{"train_examples": 145000, "image_size": 64, "crop_scale_min": 1, "embed_dim": 256, "encoder_inner_norm": false, "text_encoder_activation": "gelu_tanh", "text_encoder_mlp_ratio": 4, "text_encoder_qk_norm": true, "text_encoder_positions": "learned", "learning_rate": 0.017, "final_lr_fraction": 0, "adamw_weight_decay_other_params": 0}
Rows from block 5 of the image encoder of a small contrastive image-text model, named by matrix and row number. Rows with one number belong to one neuron. Each number is 128 + 24 x the weight over its row's rms, rounded and kept within 0 to 255. All counts start at 0. Numbers have three digits each.
Before each neuron's rows are labels from the 100 images, of 14848, where the neuron reaches its largest size: "top examples" is what is common among them. Only what is clearly more common there than usual is listed. The data: rendered roads seen from a driver's seat, with toy cars, trees and houses.
# gate: MLP gate (encoder.blocks.5.mlp.gate.weight, 512x192), inputs 0-95
# fc1: MLP up (encoder.blocks.5.mlp.fc1.weight, 512x192), inputs 0-95
# fc2: MLP down (encoder.blocks.5.mlp.fc2.weight, 192x512, transposed), outputs 0-95

top examples: lamp
gate.315:119112121097115127109100139165089153144137081123142118116161139105093150119088140131174152103153116114144163090131135128118149138129167130090139124104158154157137097107102123132147133109115143100165145100056128138139132097078150124113105116156140168160121072144111129160133171136125097121
fc1.315:195127139166145110169074125106163140123093125126088210147125140154108134088130128143116116104129118152095116152133110159128152139138113138144134109157120089135130138094130157139131075096142131132127099103131119099122085150098132133158182128132099133150158194123156169100149131115088174142
fc2.315:113144150132069100100143146127093148125121121149129142137144113091124132116126113128128103143123126173070154105098077141165125122102120135148109090154170158131132104150124157100158063136124146142125129126084128137140160141117098113118154079130157145169126163125147106129092116093150148152

top examples: bends left
gate.355:152115124119155146141139118168106133148082118140161138115171111160146106125106109127135128149119097112102171101129125156146144108120135116117108085187154156117117158078152108142145102132126117138165137160107126101104134154135089130166102139100093159127118105165107098120090136133162070099
fc1.355:114113157141113160132134086093122140097100114072131138139056145141179136103134120144115148102160144163185133117153124064097123119116150105161133126104127130164110129122142122104100148114098131168136143159174137154149131134152119146097113145161109134112124177133129165119176104139137135089
fc2.355:143106144144124089162156108121119142100164161126154124155162105103162115147113126096091108197163128108107122128074084099140127158126121150093143178127112144116136136127157139142114132103196158142130140124137143130084114111084132130142152130144112145070133084146127106150125144121159106111

top examples: lamp
gate.230:149118110123132150126133153153149180144155094159138110166137089168110136168128134115139115072180118120103137091141134132141185118157114100101120144082150147149131135115115137150093089136116101127137110100133152172106121145113145120101125158125114089054137107123087120128125171135135126105
fc1.230:141128109130126097115102104119122108114096125115074123087137094127128123110120085134099147133136112130119101127120127137092154148086111127108122107184112122140101123155173117109135138145129165148130124149175074112149126143147091136058134142116115187117126135112118107140119120138112142166
fc2.230:105119110128124127079158149105118127145138142137082144099144115152119143134157156115143130103097158122063117131149142145122124144103102109165145162102106104091182122153131115156081140120109124088134115095141169094128148148137096135140155122145140125162146164183183110164119080160111136151

top examples: lamp
gate.193:136132150138162188132119161172145132116150110104121144112092110102138086108148146121118110119127111092147130107176126130131123161101123122111131085092108129169095133107114096145109116111118144098091139139113096117154143134164178148109131167137097147148144106124128143156101145164103150119
fc1.193:127140100149157127180126136110121151183165113114173146098149123110142149157104131104083137109124103110108122152173084109114136094126059114137127089137155117115134128200124119101106108156118145126138130117152113069107105123159164131105117146113138104105165131134136141142140143106125114153
fc2.193:115125128128094147113145138126116132077102115094094131101113089121109129117159117104150168098127151135156112143113144134110113092102158098110128137133133107100145133083150156142140158185115112124114128112156124161114146117154130214146151121115126123134091115080114154138113097166119128140

top examples: lamp
gate.206:168101167156111140123163131133094128128109095154155096161071116166183084076178136148129139122101184138178156180098142124107105122107120118133088144125114118143123157124124126140097142136156148111119124115115104123101133120118106124093096144093120164140123140146158118143101112166111130134
fc1.206:164110127116119137114090148151104127097131123182115154136111093178149130098145143082143080136104131191150092161097149087125130111093087114124110176143087121130155122111067136134121114141114094072124173126167076145129113131156082153122121103103139131111163124117131115122116150117135123171
fc2.206:138179088146144120135160081123137145117121179085139138128108143109095098161049110126121129159108147093114122089194147099123120149145145110132115104079122139120109112130156127101135102113125145169149165147108176156132171137146145172111143100130066090141096130099135125145139092119123110135

top examples: lamp
gate.406:106069121127165104137172149118179116113154151138138114138076158123119159082149155146139116129117129136112134148153123141142157101148101105098139060165140142143167174116110159121113119127144145110141102133131094145093131099089155113099143129161105104136115162139096109149083088128120149109
fc1.406:100084151150148107154174132143157072122165114129143127145116168148140149089136107163118113138123139135114136131136128144124189120147149128099137070148128109142157157133079142122115100120152079086131100161102108147100090105121189110119150113144110121168107158144131097098100098125125154120
fc2.406:114137141136138130117145112127124143104120115132096159114137126108115155156127149107118119064116126148136128108147104142120117147138159112131101169127129089080091148097133080150154144147144141125138147116120138111127109115086096174177151138123148150081139126092122103125120159109140083128

top examples: lamp
gate.81:107146147098153127134058117132125115137125132130129159128132100091139135137148108149140136110155096114139091106135145148131156156153104165144141065112151125119134148128119134104141123129155090159129161123101165123099135100175128101089130104101136173131114104054117136126126130113125150142
fc1.81:112117166130130111125085144127123085114146117110072143123103072112089120151098110118132094118144170163140115141129117109147145153111156119099123112129117133146112103139098122111119124112140098141126107130152159074070168104102140107118150147104136166144077153083126139101119135126110088151
fc2.81:149142174119122170156109120119141191172110092106161136146092143093119124095135123102099145132115122118128142118111102101076150107114135127150118117103107139142124135129112129149180146130100184083105139145132135148079159153179144161144119097138103151125142129187133141121153143106152107151

top examples: lamp
gate.176:152166138120153127130138120177146127091123090093147116114132123160173146116116123128080135111143124130144094131150134147141105142129152098088132108143118098105135157140136115112155124134168111124124146102130128105141150110137127119066105129090154132134122090115114138113098113049122163107
fc1.176:098096110101094142149108164136126083107075127138109124140165112078128145191127128137112121144153104156201075144121151122090125137120148118135118139119168131139115165086115116142129144150122101144110145122125142144121103189137130123117121111131148114144133137128115108119164174146086129125
fc2.176:128162161089103145130087105119157170118154118118107140134088120116122174117116128131137146149076136125104109153113123175130198109150113168111108146108127144158118094111116142096154148114155127125146150145129107127131143102151134138121146141178134101107154102093145169153092133103145103129